config.toml
model = "image classifier"
dataset = "simulated grey scan slices of phantoms with and without marks"
train_examples = 245000
image_size = 48
crop_scale_min = 1
horizontal_flip = false
translate = 0.12
color_jitter = 0.2
targets = ["part", "finding", "side"]
num_classes = [4, 6, 2]
arch = "preact_resnet"
norm = "batchnorm"
hidden_act = "relu6"
drop_path = 0.05
depths = [2, 5, 5]
kernel_size = 3
stem = "single"
avg_pool_shortcut = true
widths = [80, 128, 240]
loss = "cross_entropy"
init = "trunc_normal_002"
residual_init = "scaled_by_depth"
optimizer = "soap"
beta2 = 0.99
learning_rate = 0.0015
beta1 = 0.95
shampoo_beta = 0.99
eps = 1e-08
precondition_frequency = 16
max_precond_dim = 512
merge_dims = true
one_sided = false
adamw_lr_other_params = 0.0025
max_grad_norm = 5.0
max_steps = 14800
batch_size = 384
epochs = 23.2
lr_schedule = "step"
warmup_steps = 440
weight_decay = 0.0
adamw_weight_decay_other_params = 0
Rows from block 3 of a small image classifier, named by matrix and row number. Rows with one number belong to one channel. Each number is 200 + 30 x the weight over its row's rms, rounded and kept within 0 to 999. All counts start at 0.
After each channel's rows are labels from the 100 images, of 14848, where the channel reaches its highest value: "responds to" is what is common among them. Only what is clearly more common there than usual is listed. The data: simulated grey scan slices of phantoms with and without marks.
# convs0: first 3x3 conv (model.blocks.3.convs.0.weight, 128x128x3x3, each kernel summed), inputs 0-127
# convs1: second 3x3 conv (model.blocks.3.convs.1.weight, 128x128x3x3, transposed, each kernel summed), outputs 0-127

convs0.73,155,190,146,170,201,180,219,213,131,210,228,206,183,141,188,187,160,161,195,208,168,179,137,217,241,196,188,219,202,185,173,215,191,212,188,197,180,208,111,246,221,173,190,244,210,188,229,213,178,189,147,204,179,228,252,200,207,217,235,177,229,162,232,192,203,201,219,193,208,172,214,164,133,189,180,143,182,242,141,183,212,186,223,234,186,239,203,140,198,212,194,171,204,196,204,191,180,227,300,233,189,185,197,141,154,191,189,212,233,240,216,168,206,198,193,215,208,222,208,172,182,229,150,179,227,209,215,259
convs1.73,202,136,207,231,252,210,158,223,190,158,187,156,207,159,188,181,217,227,182,222,184,132,201,179,221,191,161,196,231,182,220,179,114,224,211,193,185,179,173,206,207,188,209,179,251,228,195,176,192,237,227,203,182,207,176,222,218,197,139,197,179,186,204,201,183,217,197,189,266,238,216,184,168,165,216,194,205,217,116,169,231,203,171,154,198,233,253,156,195,175,186,188,189,189,267,270,205,193,202,155,201,268,220,164,205,203,208,208,232,173,189,150,224,184,193,233,229,159,213,181,172,238,254,197,213,219,182,251
responds to: chest; several spots

convs0.5,204,198,197,134,213,161,182,212,204,146,182,194,158,205,149,155,216,181,163,208,214,149,187,194,259,187,226,167,221,208,216,180,252,267,151,206,203,210,206,208,176,219,198,200,153,220,205,179,176,168,169,201,179,245,199,202,199,238,220,189,234,157,155,177,246,183,236,143,169,171,171,182,182,181,156,157,175,197,222,233,215,184,190,209,205,209,127,185,198,271,200,198,148,207,194,206,188,218,215,171,196,192,229,170,189,159,196,182,253,217,209,208,155,185,198,241,288,202,223,230,215,222,213,213,141,197,261,212
convs1.5,180,204,161,230,223,187,233,251,196,198,183,197,184,193,252,246,190,196,204,218,198,189,204,173,239,210,158,205,181,158,167,242,181,185,239,170,200,184,175,230,213,230,155,181,194,198,248,213,189,274,190,171,186,218,219,221,157,236,175,235,160,193,245,220,200,266,159,184,283,168,209,243,189,236,257,203,139,180,223,143,297,207,193,177,216,215,272,198,196,225,199,185,182,208,190,226,203,223,158,205,186,215,171,206,173,202,254,171,190,184,153,198,182,208,203,210,156,225,195,188,161,189,202,225,173,170,185,219
responds to: side: right half; belly; bright spot

convs0.24,149,163,218,176,202,191,214,166,161,183,155,213,175,194,185,235,225,267,214,193,177,191,206,199,212,210,224,172,232,196,193,209,204,231,146,185,211,157,248,209,217,158,103,191,203,171,190,207,188,234,162,200,204,249,222,175,244,216,239,219,189,144,178,167,175,190,141,209,185,217,144,181,260,224,211,175,150,221,164,204,146,172,189,211,202,187,225,218,184,201,193,244,196,176,170,223,196,163,160,141,175,193,230,243,244,203,213,185,206,203,184,207,251,256,172,172,146,181,192,196,206,191,222,167,179,174,178,133
convs1.24,183,198,219,201,169,223,210,200,221,145,205,178,243,259,205,194,245,212,156,189,198,141,179,203,220,229,212,158,173,241,188,248,225,109,176,127,180,213,230,202,146,178,171,174,201,217,195,177,210,183,178,215,193,214,203,132,160,141,205,186,194,171,203,183,174,151,231,180,221,206,220,171,197,216,189,152,180,160,165,134,201,181,213,178,183,192,221,177,190,188,225,159,221,192,140,191,240,174,200,173,165,218,192,173,182,212,170,212,176,240,163,189,168,229,223,222,235,200,212,240,204,126,204,210,209,224,204,268
responds to: limb

convs0.52,173,212,171,256,216,207,179,169,195,165,181,210,203,155,216,189,170,156,193,269,157,179,178,203,214,188,168,164,180,191,145,132,194,156,226,285,177,190,164,174,206,224,242,168,142,184,212,162,207,162,243,162,157,231,228,183,214,218,216,175,159,211,211,227,215,176,193,175,212,161,159,179,225,178,160,240,229,186,207,217,162,207,224,196,210,229,198,207,169,162,156,208,257,117,179,161,193,181,159,174,174,219,170,204,212,205,233,141,218,185,195,176,184,216,205,183,183,195,196,234,258,191,174,175,169,220,202,213
convs1.52,242,245,182,220,164,194,176,223,209,200,227,196,226,176,149,153,173,182,134,191,185,204,214,181,238,217,223,202,197,209,246,226,231,211,174,191,215,202,128,202,182,124,212,198,168,216,236,247,216,243,177,168,197,198,154,213,168,185,179,195,200,230,197,194,207,172,178,169,180,246,215,262,150,220,151,263,223,219,183,237,179,156,238,264,196,165,214,166,205,218,280,152,225,178,229,165,185,196,191,220,195,174,179,218,186,182,221,177,194,191,231,213,184,234,243,145,194,187,210,193,161,177,207,184,233,178,243,250
responds to: chest; several spots

convs0.115,219,197,173,179,194,178,172,234,148,177,166,243,233,161,207,173,178,221,229,204,172,178,213,224,192,196,108,170,138,196,196,226,165,155,234,201,182,198,221,189,186,194,179,200,174,189,199,283,197,263,230,184,146,189,240,179,198,201,224,215,191,183,220,176,163,212,202,215,166,192,185,290,202,168,230,186,212,157,236,173,229,137,181,199,171,145,233,230,226,149,230,234,204,183,174,203,180,219,191,194,211,205,241,155,212,167,151,169,214,227,173,168,208,218,182,187,190,195,221,248,239,173,255,235,188,179,179,189
convs1.115,260,176,172,165,225,245,132,239,191,226,196,215,174,248,214,211,258,186,168,203,195,196,177,200,173,196,216,215,181,206,179,242,132,193,151,216,177,252,249,218,228,224,196,166,182,239,160,230,259,213,128,229,218,217,198,139,210,201,211,198,195,147,211,205,150,160,218,199,184,226,162,196,207,215,188,177,152,280,216,194,206,222,191,168,221,229,213,212,249,189,212,171,242,224,201,257,182,215,230,162,201,158,185,226,162,200,170,186,205,174,213,199,218,183,181,158,195,138,209,207,214,170,166,169,174,225,203,204
responds to: limb

convs0.82,167,188,220,201,147,188,200,183,218,175,161,183,227,179,216,217,221,205,117,225,220,163,177,191,272,189,209,178,244,222,202,187,180,216,197,171,202,188,219,212,195,134,152,178,185,227,212,222,198,180,185,200,228,202,169,217,181,214,222,188,211,188,188,229,216,160,214,245,220,236,174,209,196,283,196,228,184,207,169,200,191,187,208,204,193,167,158,272,174,193,186,153,155,224,192,144,227,162,181,176,224,155,237,244,244,220,248,244,160,158,177,236,144,268,179,231,231,197,153,207,173,186,148,182,206,208,181,181
convs1.82,240,182,218,116,192,175,229,204,234,222,220,123,168,242,195,182,227,184,200,147,181,223,222,183,230,201,228,178,234,222,272,177,213,197,174,199,173,183,186,179,208,225,198,179,224,186,157,190,191,165,158,206,225,177,176,207,141,187,228,244,227,211,189,154,197,153,217,176,182,177,187,266,216,177,217,148,191,201,200,191,169,185,194,176,238,155,131,244,261,233,218,227,194,197,235,214,193,217,232,188,185,165,160,157,218,172,151,162,154,221,200,208,180,189,180,208,176,179,244,226,204,148,207,254,230,215,213,205
responds to: head; crack in bone

convs0.65,189,197,192,202,218,224,225,198,206,154,207,206,205,171,186,180,195,231,153,252,162,177,169,250,158,189,205,145,179,204,228,201,154,165,268,220,203,212,238,209,128,244,188,179,214,193,210,227,230,200,198,157,190,261,215,182,211,230,238,186,172,211,138,232,203,217,191,215,237,207,208,199,186,222,145,193,202,142,220,199,190,158,248,153,181,167,160,204,177,153,189,117,148,192,226,163,189,186,233,172,169,212,195,173,227,196,138,202,177,235,149,182,253,210,220,215,211,198,185,179,198,186,214,175,209,269,179,207
convs1.65,208,148,173,189,216,127,214,162,185,165,192,183,210,184,197,205,210,180,268,182,209,233,213,186,214,197,161,167,179,164,118,173,212,183,142,169,204,177,198,180,167,212,219,227,134,159,194,216,193,178,175,216,259,156,220,163,202,207,224,231,158,202,187,211,231,143,157,168,187,198,167,221,200,203,148,205,180,203,190,143,160,193,177,182,183,166,217,234,229,189,190,226,259,168,178,210,200,183,150,221,171,224,231,195,241,209,213,229,205,259,248,193,177,207,216,183,138,207,191,197,200,147,235,161,237,154,199,172
responds to: head

convs0.12,187,175,222,232,170,268,234,191,221,188,143,181,176,217,191,211,172,138,207,167,166,211,215,173,221,208,265,142,199,225,215,207,184,181,209,268,176,156,184,177,190,230,217,199,229,152,182,229,179,221,214,230,199,175,231,195,209,184,228,186,177,210,263,157,182,180,259,193,189,208,216,243,184,175,241,239,208,180,211,212,155,229,181,196,151,190,178,236,174,157,227,156,222,204,192,178,208,208,217,211,221,243,197,249,146,213,172,206,196,173,205,257,167,242,231,137,187,141,198,234,197,209,218,147,150,179,169,180
convs1.12,234,150,204,234,213,203,207,261,191,153,158,240,232,121,239,178,160,196,198,183,231,203,226,249,146,220,222,229,174,253,154,144,233,188,206,178,204,207,194,232,183,182,232,187,193,226,187,227,265,170,202,201,206,179,202,226,253,171,223,186,225,187,199,156,195,172,239,138,178,208,156,189,206,190,193,217,189,172,210,200,193,211,163,191,188,171,163,164,171,219,210,240,220,157,209,157,177,181,163,193,222,229,186,169,261,182,200,200,179,211,201,199,140,163,184,213,246,233,240,231,185,176,168,136,202,151,187,169
responds to: chest; ring

convs0.57,229,161,227,190,191,216,153,151,233,210,187,197,185,187,178,197,183,149,230,215,143,189,208,171,213,210,205,168,172,216,229,184,173,227,205,163,208,183,211,125,156,223,212,188,221,215,169,188,234,173,244,243,224,172,227,215,192,174,153,216,160,203,182,239,160,217,202,215,218,180,189,146,272,236,179,203,193,210,217,106,222,185,236,196,193,175,180,223,167,164,191,235,250,198,285,195,192,199,150,160,203,158,165,171,229,212,178,190,220,155,224,174,163,162,178,211,198,174,183,200,254,180,236,204,183,179,150,178
convs1.57,223,193,228,163,257,210,182,236,262,248,220,167,201,204,179,192,238,191,195,188,166,206,211,194,173,220,201,220,206,196,198,167,243,193,169,191,226,228,144,169,237,210,202,321,170,223,221,161,216,233,171,132,203,188,158,201,169,154,188,239,221,228,220,177,192,226,183,205,213,167,203,148,207,192,196,261,180,218,207,170,132,177,185,131,210,204,191,162,217,202,226,173,202,212,177,196,198,216,208,160,187,194,209,118,202,201,189,146,178,196,203,195,281,228,197,236,205,228,209,177,186,183,208,210,184,226,217,171
responds to: head; crack in bone

convs0.89,173,232,197,207,199,201,204,172,250,184,210,141,187,259,155,235,212,179,215,160,258,171,184,215,184,206,216,191,209,203,183,189,166,198,173,193,230,156,218,172,210,223,183,167,209,182,214,175,181,252,191,180,208,227,169,132,169,143,194,183,135,236,205,208,163,161,187,229,239,184,228,132,203,250,190,213,174,191,200,135,197,185,159,190,236,203,183,164,166,192,169,198,217,203,215,179,161,209,234,231,170,178,178,185,281,241,165,197,156,155,168,166,221,201,159,232,183,218,235,229,192,221,244,218,233,182,257,220
convs1.89,174,212,188,235,239,186,215,172,191,206,183,219,235,199,230,188,200,199,229,247,179,216,211,168,231,185,169,242,173,163,204,219,241,219,172,225,163,213,158,201,214,164,201,241,253,193,146,175,179,193,193,189,234,197,239,205,201,150,252,142,218,251,197,204,183,192,210,232,191,176,202,258,189,197,200,203,196,176,187,150,221,231,216,165,180,163,236,170,172,205,255,250,221,212,148,237,222,177,231,193,191,186,182,194,258,206,204,215,161,299,171,163,227,172,185,214,204,232,165,182,220,188,287,222,178,239,164,242
responds to: limb; several spots; bright spot

convs0.94,153,214,164,210,180,229,217,169,166,189,220,194,216,157,186,237,208,183,194,220,212,164,197,182,260,216,161,167,222,212,261,156,191,203,255,219,201,221,155,178,191,190,232,185,173,206,168,174,166,192,156,172,216,226,202,225,204,192,180,208,235,175,212,229,203,158,221,106,188,174,174,199,174,230,175,211,199,248,203,206,192,206,310,269,187,169,217,157,208,127,180,258,184,205,205,174,217,182,209,185,203,176,188,185,206,167,256,228,194,178,198,164,147,187,192,222,181,188,164,202,208,165,194,219,171,242,159,169
convs1.94,201,241,183,245,192,180,246,207,164,202,205,187,198,185,183,156,146,167,202,226,189,251,153,183,184,160,182,159,144,225,248,203,197,139,211,241,189,194,183,197,200,178,166,189,193,223,228,185,171,226,198,223,230,180,147,184,207,194,127,145,161,136,230,191,186,241,149,190,145,146,165,209,269,185,228,201,206,155,171,242,206,186,211,204,175,176,173,118,209,222,185,222,182,183,205,166,206,210,195,217,205,223,187,158,206,199,194,149,175,194,203,198,178,189,177,227,155,175,219,175,172,191,259,205,229,157,187,226
responds to: chest; crack in bone